From a checkpoint of a small image captioner.
Model: 4.49M parameters, encoder patch size [4, 4].
Data: trained on rendered scenes of coloured solids on a plain floor, 97500 training examples, 14.2 epochs.
Rows from block 4 of the text decoder of a small image captioner, named by matrix and row number. Rows with one number belong to one neuron. Each number is 500 + 50 x the weight over its row's rms, rounded and kept within 0 to 999. All counts start at 0. Numbers have three digits each.
After each neuron's rows are labels from the 100 texts, of 14976, where the neuron reaches its highest value: "fires on" is the input token at the peak. Only what is clearly more common there than usual is listed. The data: rendered scenes of coloured solids on a plain floor.
# fc1: MLP up (decoder.blocks.4.mlp.fc1.weight, 576x192), inputs 128-191
# fc2: MLP down (decoder.blocks.4.mlp.fc2.weight, 192x576, transposed), outputs 128-191

fc1.235:552515421488415413605619546555501515524511539468473524545571513510438455563532509519535534504463471524534529564446460567552528537520463511380375562411563448477527489518533507497411503540449541
fc2.235:511463555546545621428431446540587560534507443440482476524449464515479434463536482503513426502563531527409537456448512418477504508576521502556565450563440566525631485518488482506546517480594521
fires on: "white"; ","; "dodecahedron"

fc1.143:486504466529521428469574511513543440511450602535469504521611446452400504515487539520511469504486528643501514508509481521487495473537502470409394448481454444540599479544458525586545476487404441
fc2.143:486544513541476468397441569481465509447497480425455464554514472542573438422476505452515469461592507469566558468488481496430432449484552523564554490502531501483528547437532435538441467414546465
fires on: "pink"; "orange"; "white"; "red"

fc1.296:506524539413463527450489505481484564480563476524464470600472547532482397528486457457403522507512504460463546411413542542485532551475607480556504519469573537514586473483572472448386448530515504
fc2.296:509612482622552536562554516508515510466585486549514437466427568510498529487507519504548436472465515506562477607448500495576495436586522575411491455539532477573490575485453559510493520444525459
fires on: "striped"; "black"

fc1.555:558470438582425490560467573449511605517480525499498517596504604490550402464548526525424563566505510429545478580476492570581425512642594550497477570460529460446469477476455500497514534472476546
fc2.555:524439443373484586474578468519543466532492397454446486508496461492439504533499458551582482536432473495527577465461425417477562515486455530563448507558504508500416537473531462451555480527489524
fires on: "sphere"; "wedge"; "pyramid"

fc1.369:509460534473428442481547475642597497562507608516458535521523537564386490464554543499488572406466497451556451495525443471529499572490581535430517495503520482494479467476576520592616445493487513
fc2.369:455580434540455508535599464487477394441490441570561539457409466485563540409410526586516418494561445449542549485469563489495431524490379500514561520517517521577498506466401475506485520510446471
fires on: "star"

fc1.349:463445418522456470557477453510548541395440502551634517460547441540463547573437498427451499428513532378460477433381540543415517465474514467461438484443476499472560547497511463499498551481504534
fc2.349:440445506488462599367466473520519425493513532566528488420523478425395597532436482538425463457480612410550553558533494555435511607448568562459522505484482476458530610435467581452559495430416543
fires on: "an"

fc1.157:492474537524529446494475478409565556590519655440478474525588544429564526380442536460481472549471503502567477525564462502582496443430472475447482489481483465490503566423446548569439545484384544
fc2.157:549521535497513482497535506455568485531493378465479452576520501622476464559536531539573576515548459475458479515389413493502547541586551491586507439436474462458551529566402498535474574557594467
fires on: "ball"; "disc"; "prism"; "tube"

fc1.404:577537411480545541419469513462603472468484472578544517481375523465501481514434562467558456472511507454446507492553490523504533421511428623446480507531412478454502533492540419571579447525525456
fc2.404:449504593508484468568542545572454578472455600501546504476502437558527468556474471479522506507538547515574528458516440470423505513513527383544570490505576483495535446538460412407519546538467422
fires on: ","

fc1.138:496528508557519462497537640401487446496509478554532563424464457489494463496475417460527538485464492521468551559484545446518446443423504480484444441479373522482566451603496514563445439457508348
fc2.138:497494432410519602484454481548501418426432498533438475576457454523455529496500537471466428520601602556456542425478568519456513582552548579503460488514581464511480457381450542465512559564509578
fires on: "pink"; "orange"; "white"; "brown"

fc1.25:511477556428469421510530407499497540550528527564492485547537525456430444492509521587539445461508451486488508570503490536485474553511523556311452567545480454484496609482471523473550485591400489
fc2.25:499510419647472518532462506486489572506484544519463516449452551525564538578496510481476576566513560539453563475541523514548595530459512493580440407461580585539516444427610542434475554426555497
fires on: "sphere"; "dodecahedron"; "ball"

fc1.22:444481565544483411469421503538629462499565504544535491518467463490547531542569476569477440493514456510517477485425477540603535467366488553508536537485540480540536465491519432462515518511487502
fc2.22:507502461517466467482463421528486591492459481467494587482501456414485420487479552498495591467452485532445520488611481599478470513481572398445513510464523486545480500561423524609523562478494518
fires on: "bumpy"

fc1.495:469496489505557449607567546453468468453520506524485430473562485516496479552460596513512496583474482518497533563450401484594524531480514468408476491490460499571496498567585579486540523497507501
fc2.495:457517505446470533594529484579528564480508466510544601543465514540437546532488430489465517572535488555478462476458533430552584474436598458460580415564465556484526560461539522492537617475480543
fires on: "hexagonal"

fc1.44:407477527441480408541405562510515510566528470499536492569510381481632474533564485517560509405426492431493509470552605576523626503374550469530535505530534496518517602492524472491484441468478506
fc2.44:584590452510581488502510513452490423433511510465507557405523507496430479567451526535403457571452544416459489635504494519560453468517465530536499424461527480462496471512424512467574552548447476
fires on: "hexagonal"

fc1.522:512473493397486556554500510460506405489510550533465534456509550515576572459496492611457489525584447523494550513534530612579567503441513515437461543491440487582546428557545399440538538511480536
fc2.522:460515535553519457551496530505570590522434475506451400543421497517412512459459422536613520558431472523553474411465474644549518502517500430469487472483463622508536548551494442470464452529500594
fires on: "dodecahedron"; "cone"; "prism"; "pyramid"

fc1.376:490527496492423543391456518545540413573450506474534470511500597576472512408519567479515471531463532415463503476521451455527524511594520426526595494486500556437551516412499532582537417457562617
fc2.376:447506517603418472489564429481416601527534520475487536549493542508474494521445523578491478474420568529468504512519541491441496508502562469429479483497393567547516566463552485526543545597479379
fires on: "pink"; "yellow"

fc1.399:461418557444500542461490519478481498528524515423518517554522567573525577481486501479471525476580570476461495559500476430508530503467561552505506535452526482499539416506435524477552464546468499
fc2.399:500591545574537514486513464453603498545609463543462550433500535438477482544496423474452482478449468437479524540408476454588444466477532471574491509434359510501469476465585495433573479437528504
fires on: "yellow"; "matte"; "striped"; "orange"

fc1.55:478478455466495454515558545525446512538521556540450479509604471482509545517522470460535467460552550488523535521390475569494519488590469606357459610486595489440408528524464512477507455560472642
fc2.55:511582491510582537472464507512469530628548441534454551518520497521521411516411552490466448506508520487541474546553602500548484552520456451558526443529380535580486503530545453479471518425452474
fires on: "an"

fc1.121:445498485549572499569473423497516469539489583522428436493484470462497477479482510525534541404582551567491541481514439427469568449469578455546564436540398413464485506534428492402519542534562529
fc2.121:590523494463459530467482537463565516526505454498556554495502526533445508481494461475494486669487453505459531431472518487576472535500509538383495529498548504502546442537559492590491478475496365
fires on: "a"; "white"; "grey"; "green"

fc1.452:465441445473396513481542549528482497573503555435466479530560521557490547489493430493556443524360456611484552522445505565532485525557457450473473541516485423461556438514502498518506524508490393
fc2.452:483501509502521502537510525425442556607467556515458527404467379512531411447537498420472527505491525563564522503557526481523518450426556406508411410594535489465598452542354498469533412511510487
fires on: "a"

fc1.137:527503536506502558609485533426596408498465521489482493501546476590586416492476441484510464364458454545529486622540506533526565493499612487462529564535447561564537570414493528445498451590521537
fc2.137:480483429496497548449473484456538481556496541527503491419447618542523488480450396544536469453476486440532594521533495460454529467505422468548490571465537437408560457546371428526531497529370452
fires on: "hexagonal"

fc1.151:460563411581479506577465629462592536521497449456454507479456496555410446517520516457518442474449482546497475511577414503505511534458495503442478376468587505497555481463532549536522469384456455
fc2.151:518417541425551441597498470478446485600580507480508536520598503416571557497501467485455506516442482463537520445505497460491536374565495465478488504454507482438552488477502476500448494456523429
fires on: ","

fc1.120:517555455463468576560461538572540470545537332566528495383562505523476501555485555503452478462402584447504485408503426541421496490412496463459561519539419568490522465519510546534528584582474425
fc2.120:433458524550488482445534485493456459466455652487561471547552489440453494478514471515548520463556492584476535566514527516602481572474573567462553496530504504525462623508503492489434513347496449
fires on: "an"

fc1.493:531473480591530468394549499420506513541477440406481507528562601440525486516580507487511485493514360503410474558411525532485425440413623470577468463509456463576450381487560566591476489501476480
fc2.493:563485514528448494570435456583552492404459623500545559510485407542460532378479611500490553578519548505527563473492548545560522516450374537444491501513537513395487527420438424487471514443501515
fires on: "bumpy"

fc1.244:503504444406461538416501557505514518488507441491594526462467571516486475439484525509576425522518557423436565610399479564409593495528558533483410462506603526454456392486534461461480485495516524
fc2.244:585483467481474506524497518531473542457554529433435496419518609546489496460524418468485588472468553567581434575535497531587468518527446537458506507384567446574563492484544521508524480530581495
fires on: "glossy"; "matte"

fc1.565:501554499577545485596533439560514467475527490473554556564556529572572550486538496593553458514558489499405503578492513523514468492431514475400600482577492543526520485583479524434563513551495429
fc2.565:552470416478479586444585451494499534438474444509469533502546451445463442527504543453480503557484564453473546519427456516569495550533437486502571416496447545509488498516508439557417501493516448
fires on: "of"; "hexagonal"

fc1.126:490541477473414488427524571520470464510459483505448439612433577574458450475457516459501586521582533507418528439451389518600425438569525564458542505412514519505484392439507483586505492564507500
fc2.126:564646494505462504538352439566457426398478514461473571462445432534435556600489579502500488418491483465500590528482519524462481559534529500542487528510526583520494511500515497553506538531573484
fires on: "tube"; "dodecahedron"; "grey"; "brown"

fc1.149:411540445473503486598544447539513496481544488536432622439546493501406626432484500434551465496429481480517503553432459565483465502454533434540530422503475509520547511507468518616421567532516552
fc2.149:449480489505514490540478486532522397588531481521534486405543436508559425467394485470500562511483595475433535522543487474434484411487517435545542534415443465522546513564476550475485487479506472
fires on: "hexagonal"

fc1.428:517515456433514412481582448455496473565507515521475417513602466461465581436577533474534566532412427555538579556578536572450502546371407554501582525553596564571478433520503469520526451562523525
fc2.428:543463550558581503498515559537480559427586518512447613484481446554515413638447575537464447559497405566583501504491486445521555471548479475494444498560479563478528490585511615530438429407433498
fires on: "yellow"; "blue"; "red"; "orange"

fc1.343:464496414459503536547478485474469516524471520547443485559458555436468470547453524412547495517481510503525441527586529451546528472470548441453417446545447518552521506467508520470381435472545530
fc2.343:513476499524438508502475521401590483438450508516506468502468537409535490415421520538413413527527491482477547426461493495549458611481534433445626526482462499530486536505564501464503612540419536
fires on: "striped"; "glossy"; "dotted"

fc1.513:420448514436465484572553513492525499518515499537402449515528526465568513518467471545509465513533551569524534489476482444492522585459610491466461496506470493565563423644499476538401473583404510
fc2.513:475551511592520508463439467468502507528583528462635456459496534510504521414471504471494525497502511429480609426578542522453438445529419520560496594461523531452486523409493420467600483411480453
fires on: "hexagonal"

fc1.297:489513497566532473556509515499574545518550414563449470611632501532531478396420509501431541454468483526491455622494445570577496519495517476369407514586508455597493512387551532513533541491438547
fc2.297:548496578474530388569553533474592496530470482500388416470542432422519418498488570550541532471452481524557549461534488506466496441465505559518462428454429390482527553405459454463594452556428571
fires on: "bumpy"

fc1.316:456465484488398448482490451581580500514454582419532542571470515543489512493507509572549496535419568526474483542516448400429435524520574499479519542438484588495443471479624495467463502485422492
fc2.316:497555540452503536427508456444469469466467530500482505532459492445475509482522550491457444572419428398577483520544507520505550465509479453611487540534528532481502512514378507503555502514569497
fires on: ","; "pink"; "glossy"; "matte"

fc1.64:434490474536498541570505515502493547466465436594544535461561496526512464479513369585571499459425502480579487515495444549410399505577458482432464593442622517381410543545641487489491541504534586
fc2.64:546499470494500469486452449498473486490535499434445547615499567563492584475560598496462530484570500557469597490513513523476535590465527469525516477563480528569578441488372491484422464482522442
fires on: "dodecahedron"; "checkered"

fc1.474:520548406507486495468457496501478531484437437483537549431527391586376556523477555532456512455574510446528461558494414559494478480572541409505519549528516501475463632511554443425551559510453591
fc2.474:506481515559527493571513422478524456468419563557514538557606557419539487489510484585457474474533470605444499553512538485452459456438515604416458444605478595532555549479532562512467582497537439
fires on: "star"

fc1.288:466478435440467493486370500372502541546517503512558527533500574451497521494519508537494441462461429466532517528544420472540497444554422482531503486519429515479468597548608433483520463504522528
fc2.288:420527550542530449537541599465481508505626519528519503468439501551569493554548424485478565516486546435532518405493537519492552523442496404512530511549431420553548527448420472502457435485512454
fires on: "frame"; "dodecahedron"; "disc"; "tube"

fc1.562:559460566484440422513527569442556471514476500606572544414480492481587456459513447565506479455536520526495458443463454494522459421603478532438547581461441448579573515421525394558529429562499493
fc2.562:469453483545437456556455510529482538488577511519488558559432536490463512398482544520376405569517483554409510515522538553388468492450510549504423504485450472455471506534392509526545511525476534
fires on: "sphere"; "cone"; "octahedron"

fc1.384:481568586497436470578510492367500445485574561435470547426611419504537501465492516468473466445564559519507533514518438414603511334541558448475535573528414534489469539515546478499494457537584504
fc2.384:440430430469500518451466519552497490685466507617483518619483573443513498548529544495461536501480400449547519519498529520414527596448432476480493448497531386521521441490465513465533494421433464
fires on: ","; "white"

fc1.301:554481552516548481484547481466475493568449495582509507509497536519487460537530491427506438465553488459501511472553517408473451476501495544379584522547516547552548512520401515482511527496527516
fc2.301:517499460496475450537447568507444563413594539548436551545430494552522497509462525486529460397459502523536545568417549540548464551422535535612533533488488552450582495554530491542439451551499529
fires on: "bumpy"

fc1.252:524503486483521444539384546542592468401509464518503499481505582461580563499494505525477503509388415614434592569479459531515519376432380538545520559527466531542505467541524470529523503499550479
fc2.252:494452427496518524538570510441519501491536613461427530551461452434459514496537484429574473508497551500633486510585485416488501573590606495507441459557508531431493534487538512629442545484411505
fires on: "sphere"; "dodecahedron"; "green"

fc1.442:463491493539536557607445602500441519520558488563461471462530390566511586491555554556464537490434469451510558558549529501450470449457532466518575501569567421495461446508560586529502496458494544
fc2.442:508465431574539468475457416531522537523450520441507520557513517480538484469548444606487468482396559598448419538555499438488587557582585488547535504511546579538504595547487490559531550574484446
fires on: "a"

fc1.119:545551414527485488508568519557574493497438379543603536541558552505512451438581533503504467439426585354454521503522576451538465433458523526577492435482570552476531554457510563493482537493490499
fc2.119:429455550372556505514464623476477444461529618475343505573476467491518474587452535538478529564604447563542568496443417541387456505582471463470536543524485430517539510538501482495458513414549534
fires on: "striped"; "blotchy"; "dotted"; "checkered"

fc1.319:528587555475502500402586561474558495472545390482457501497463459405488538583535551469437522500511537504533555537561447544420543557428571607534491449532635551521509563550524430517561498471473550
fc2.319:555471481400504511507415602540389554522466507495663463511520480558490469518548520460445551476490445388446504509479408476458511501525500420539472537484455462602505468456510534481430558505514453
fires on: "to"; "a"

fc1.130:481565443565494535511507568415484553426512521443502472560608444445562469436606500578504411449492459513507509476521617518473543441492510542550489546435524502536541411432530489472498549531475501
fc2.130:449491513472463538505458390464526489536531460445519500463508458511461533511456499507547555401561474607433588494444482463464382553535569428486493499506613573419461530605451475434495545473571467
fires on: "white"; "striped"

fc1.527:438509430442431471489606503519541571499543543544575523439536608515586477506491527547569612558540493538497566516570467516583413579604523494434487527487513481517512479598497505490534469564542435
fc2.527:533559537543492569563474566426416473492473452505442488494517540527449495519543472474434494547369401519513488566515474522412554413544500565547490497558568499551518537533553459491572522549542525
fires on: "of"; "and"

fc1.246:515474452549458550568572572506505519645428532527378515550463437595543481489519438526435500504576447404490451516471597493487494457564548582508508475549444483571567573509442505453497455553461506
fc2.246:475568512480472510476505449499483464442487586506515518519481488411586548484332621587522539469438485545502494460499457460488476617405441450580496554454488524547447525502483536576538531470527463
fires on: "striped"

fc1.258:486505483464492608494520533522478430461537474569466473535463529451497544474576540423495535471410494565594471557537504606477375598465513515582507632545497576510560474515521510481483522471566474
fc2.258:510478616562501549455438440411534505555518583524465502499531499511529408548466544528454498510537497472440498469526457472479542508558471446546488446582405529565457541577495466514503435471520493
fires on: "to"; "dotted"; "black"

fc1.525:512491503527525550537465595436608487389515466479500512546431463516447513379477522484535489469411438483546499434489556576400468487609516404566528464544506489534447473482561526480537576560433512
fc2.525:496443410496510493458473443514438539592470491463483547435495514545542432556521396510450521501526485559550501527493529537506581471497528604448474440429503541512587477482443488523562407469459517
fires on: "hexagonal"

fc1.80:525491497445494474459552436418488536550525481523589508566492604482588441508501514548440509470475512479458547597422557454466446491542472499559504517591430517374487515492568436523440536541596484
fc2.80:466465554591493529517479595552413458489454533551453474429504505500435485534572555425483500417493597420483477510529520543538561439431451541458441446446525464528470515479451552456454598518463475
fires on: "sphere"

fc1.52:499519415503364443553588499473531503552512540527513508438526517609602547391509520593429437443482510450558463496495449396479533475465525503458489451475501461504521444499395419452525422542522504
fc2.52:496520499428530489516400510425564494511444523429495521546593477394430412570457400387541532589567474465504567505497482604447519524561411495519458496530469489391473580527623506516442492517459537
fires on: "dodecahedron"; "block"; "sphere"; "bowl"

fc1.54:494490505448554460553444475493520596397547478509482548570562485392583417554487529480529544430544511571479517519528510559406506607372443462557536450460485575553533450646445484500517457441487486
fc2.54:494508541575552523467495510535521444516496607442510522436540539572419572426493481585503375555479485454509403465441503507604489429602510561472520521587508406480453512434548519497421541531478567
fires on: "star"

fc1.567:513404589447440492558478527406449434431533497527537476501559542546574470525517533563502515437544481462489539554565532486578504458520556435504551552438512436452493598593557429473518474590486566
fc2.567:462557504515472488493512595516438544633443481566524579487499510516477570444586568499451519510481553599502427490472508442465490555485527564448422471537536561436481492494545524506435392512440528
fires on: "cube"; "octahedron"; "block"

fc1.441:499531590538529532492528432556525495545512416554529475517536525447467443462551522501584530538480482515582539549446424570419500465604542508525482525613617491549490508562546470464531531621517518
fc2.441:519492434449530491540421517436521502424486581512571509485430470454522445509497459479458445530556392526468576441481558556480541495451443457561478500464475452418531539477506519516496489528544525
fires on: "star"

fc1.530:554566528418547417500595541588467421527499560454610474405527485483470459472427520430524574500512503547510539454616426549456547494475544493498525590482525500479468435426558518509541478532512560
fc2.530:494571515510506505449532502441533532470560512466522544589526538535514481507454456596524405404412527467483566534443495490436449461540512487491528488538412578485491559509510505469529498491548469
fires on: "white"; "pink"; "yellow"; "purple"

fc1.186:571509440551472485502451513433534578445570508444466472457498502479502491490493499467555539487531527509460432533471478514571579578482521418381400517596396424493551507468515430442582494427524379
fc2.186:449375462428539506531495512521582498506450580541394548491531433529569494493518581422437411507477421531566473536455532546438473506555469579448488535468516537451519538468569567525498437569537518
fires on: "twisted"; "frame"

fc1.355:504510550406478467528431563548571486548452603504403517515467528475442493513536532446525464482435596536418466515624496425528550471486427470486561499419482531436579397535553533453486512480510392
fc2.355:563525487533446552566457384511551497498441459549541434498469432499510492480540473483510457443530478509498471509472474510472473509533515502523456510443629463563438453492431475453573494505506373
fires on: ","; "white"

fc1.435:515491543524473565505406484485487449444610508484563584589503435439538503430544493501429484415488456441528517491507541645535539527520532489493510594492511466518537386522452512460453560483530624
fc2.435:437487549497400505438586464393455543531481475542504538581485471603466573476557548448473505435414524635449563470568467511557437479559536565516482512414497517504438412455570499509521469540531522
fires on: "a"

fc1.73:514495548542514465459526552378583511499496547456435477488508501427470579404509591498555555463527467431532522499435484424441454468434518460539477546593446600464502534481486451484451570513535487
fc2.73:483554456463519552505539477507585595513446558491459455476551542484541395510478562449517415444503529429476450526476567580548549430573547484462535521415555401448423497550481449515483523454531453
fires on: "to"; ","; "blotchy"

fc1.425:452537549497478437666568473388502489491568435511519563498545531487490440452468511543527517507546462465459562500542518484393491486440440486526387593464430549486434466468519591453491519532485483
fc2.425:523501535567545517449453409507452428470469599501405450483474528524479581490527424473519457500449507557546461500540460508574501587484516480502509427463584523514591471425525369494456505432523547
fires on: "dodecahedron"; "<end>"

fc1.447:517467530543526512530535524513437502517560513546484569479559494514581531492537478573506497567533554434527519528541434508536484557431459593408588561540469563548484522515496484463416449636492703
fc2.447:477524444493488450438497505496517425564421507587493569432509526542581519553548487433456521526515633507503519519555526591506559446583529474481502587549465465607568472563551517462492472384515405
fires on: "dodecahedron"; "ball"; "glossy"; "spring"

fc1.516:523462520428462547460461495451483444487396531546494540494541469554515541535472489458511535473463483539485512543619648499422481545519395544445561554498526574572570613538493506523535529561440524
fc2.516:448515528562480416456566488606479554494568488486540467474416570505438481452461405460512466463483556563503499540445483561496446443522571468532428509594443495507456487442525511463405331521522445
fires on: "star"

fc1.305:567500427556463449583528494445510539482453526422514449524502576540490517448557490535553590472586450471513480462519556481539492465555586516437516539444462518472528464477486415379537459529479515
fc2.305:525532560583507540464520477574477554532585462479456526500469524537509550518537496513428442477520550556439406471482455552568484609542474532569473428604501514647568488495486581443542502414458550
fires on: "hexagonal"

fc1.173:516522528554420567524587544439549487559532508452556599528560555542469477510544511464522479499400558406545535487433517483448386502478382481491505460400515507451421495548430461461508500478554473
fc2.173:458468426414556433516415446572509462400426535503448494472546463524491496502497436538490502452551481529363453540540449538503495523485578508547405512513533490495512524543570481517517401546478521
fires on: "striped"; "black"

fc1.77:529562474552486476545507435489450563597595541450513392510466469506542561578485524439551571414574496521484442567442474560472560490484507521506444537582514441418502466481450568474470598541458598
fc2.77:526408512504586493477417582502464487411432512527473455495559487537381524443588509518531495513430558387561464476464575459540410514475433515475488506466586467572438595450544492463465499512532489
fires on: "bumpy"

fc1.221:514526535523424525408477526479464528433446459479529524507502536540445412491487538483507489500357539552475590593459565444534521495472439476561495453500419554542431528497474554635548421613531492
fc2.221:441490502546526554564553519611517494447514453473494514588536471612532463443474537480556406427548475537449565472474571597520447463471389440495402486484406560546488455561511397503485552522519563
fires on: "white"; "pink"

fc1.0:556535543425517430484546583638436553518469413496487516509555518530498428454540473522535493560421531581590549542545578563488520469546565485439594569499516516503517460482421427561552503507555576
fc2.0:424471497514531541471510512406570467482480632557493480466507505584500514530394477518524530525431478557463524588536526442484464453489549471567540481423454579463390540508438528460453536551597475
fires on: "twisted"; "bar"

fc1.57:463554356514532569549560556528539472568497558528517512554600539615494486523424517507433514524465561537425430508470424494544592521522475511574511521529505529519496483473490442521543440483483472
fc2.57:544489505520421519540464479536431512400451466490441418508466442417596484480610571529536420500525454519539515513417543521585455514521506494475454486504545455482499527453487516551474549508428497
fires on: "frame"; "link"

fc1.393:523605474458425443502544493460436518495483494568492524534543503378503467457531511487518483448467541452506584517446444584526455506483545400480526441397472525570500428529639522506507522474450575
fc2.393:567404531511464477444468446534540461492542485492487419469464592571513372543523529535538515466614526499459529580543523412423638508556409551517462516472520477464464502537480541487513488510585444
fires on: "tube"; "dodecahedron"; "dotted"; "the"

fc1.568:430454468371467522540437571518449585501524533497461541507503519378491541626523541376588486504465507452517546484426517441552471485558444557545514528490530450501556496552423473515582516608489491
fc2.568:489479561461495490473520464505481493553623438419507485451510551538540415516449514528516588507543513520510475550613402592458480498539480508435442435451536475413465403458511586583482550520576536
fires on: "twisted"; "<end>"; "yellow"

fc1.92:565505435465548588473562444444581460531500486477539462579513503583566490497537404499513449444469532551558455480525479573470649383537520440511486584520436553511489551523525538419457516582526576
fc2.92:412494488438473430445531504502466570600522522451525486489438460475597530584511459421445578552463461525468537437524478479503527562483461507360561458499528369551519490553533536533426546464535503
fires on: "white"; "pink"

fc1.302:470549580495490509521537492484486492536615517458482481487497486474537493483434418517578489436465523494509561482529508513514519609530551603528557505553527435595473504492504418494539466478576510
fc2.302:506476484501542482532515534435535419493360479581582534571487472485465464526542480496423531482505460490537462426420522536553439486476471457435492406501540532480537461517458527400447576517513512
fires on: "glossy"; ","

fc1.260:453565531384475404583482530469515553514469416551487542447435486530636381429652450532542572465474450438486515480594490532467585492483536545506580532448503572526504481556444520500471557597535558
fc2.260:510516458528507513517564472407398422511576547416512474522499528491483564516431534520529446535509540555477553532452558463560448555422530489546422460543489409452603526439522535519509542426443460
fires on: "white"

fc1.21:572542517486462513485520541541511569501517559553492476595486491480613512525607370467498481451453541600588417460491453530505530548539465520532567537562522471402435535517533496504460448530467423
fc2.21:492524513500579518607531519515538505563504442473439537494552417529503505465423612470494608630574495536446506517552619527511452511486520469441577520480502450501550524542500446536500479519535500
fires on: "a"

fc1.356:483542451474554455487524528538641503554469438436506571517518468560469468568546482488450454504532493465500518489489483593531635419623432477538410459512487475555549532474430603536496490494524483
fc2.356:420464502519511517562496428488339510440433561566455508522486409454514546421441528518509554501444484643488507504540564548466360518450537508455575545422508545479511532512541420574577538514571499
fires on: "striped"

fc1.549:537450505430507564457417562563458483454513421400486473522566544514569543459503509415519609501514512454539564566543410565583458536489526511504532475442466413504435463392438515518473510500496539
fc2.549:543502523496537435521527502506518434469424540488467500500518457533448474547491439603587483537467545513574507512484501505410567449501506567481428555562531554546503524518534492536551487526489565
fires on: "white"; "disc"; "green"

fc1.182:468433428545479465487556508521548535543489459468487572529450415459547509606440406465588428479510425444511506541509448512455499497521409459478494507500422508527431511484455486468483495537353536
fc2.182:445577549414517495528424522447504515472456490465499510539531564571487486408468452530486587553543531449468432476505434461536503616583519464496498436434536493459453458487561542573476578502527523
fires on: "pink"; "orange"; "red"; "yellow"

fc1.327:566525513546527498503537473498379507601525471506563554526464406554474461525496523492464526447515614471531591472490559479547495468466484518515537491497481445462507564504529458507490491469460510
fc2.327:496491462586524580504569586524564503576444396415441526544470505423499501523478482477551507493546431576524498427510516604513569516531468519440474394517502502486424433511539618503541440489581490
fires on: "striped"; "cube"; "egg"

fc1.552:455463421496565512561464555482470556447586474471409504480487586459445497469606476497597512502445567451429469457490504494587574463387646556495537497531511590645547508496493538491490552525542614
fc2.552:535562545487556505466493555469596499533433457516492496578537519516535548484421472469406598532512458470487452495487567472463584537475437507496426489526519445499484526369551479485557508449527481
fires on: "a"; ","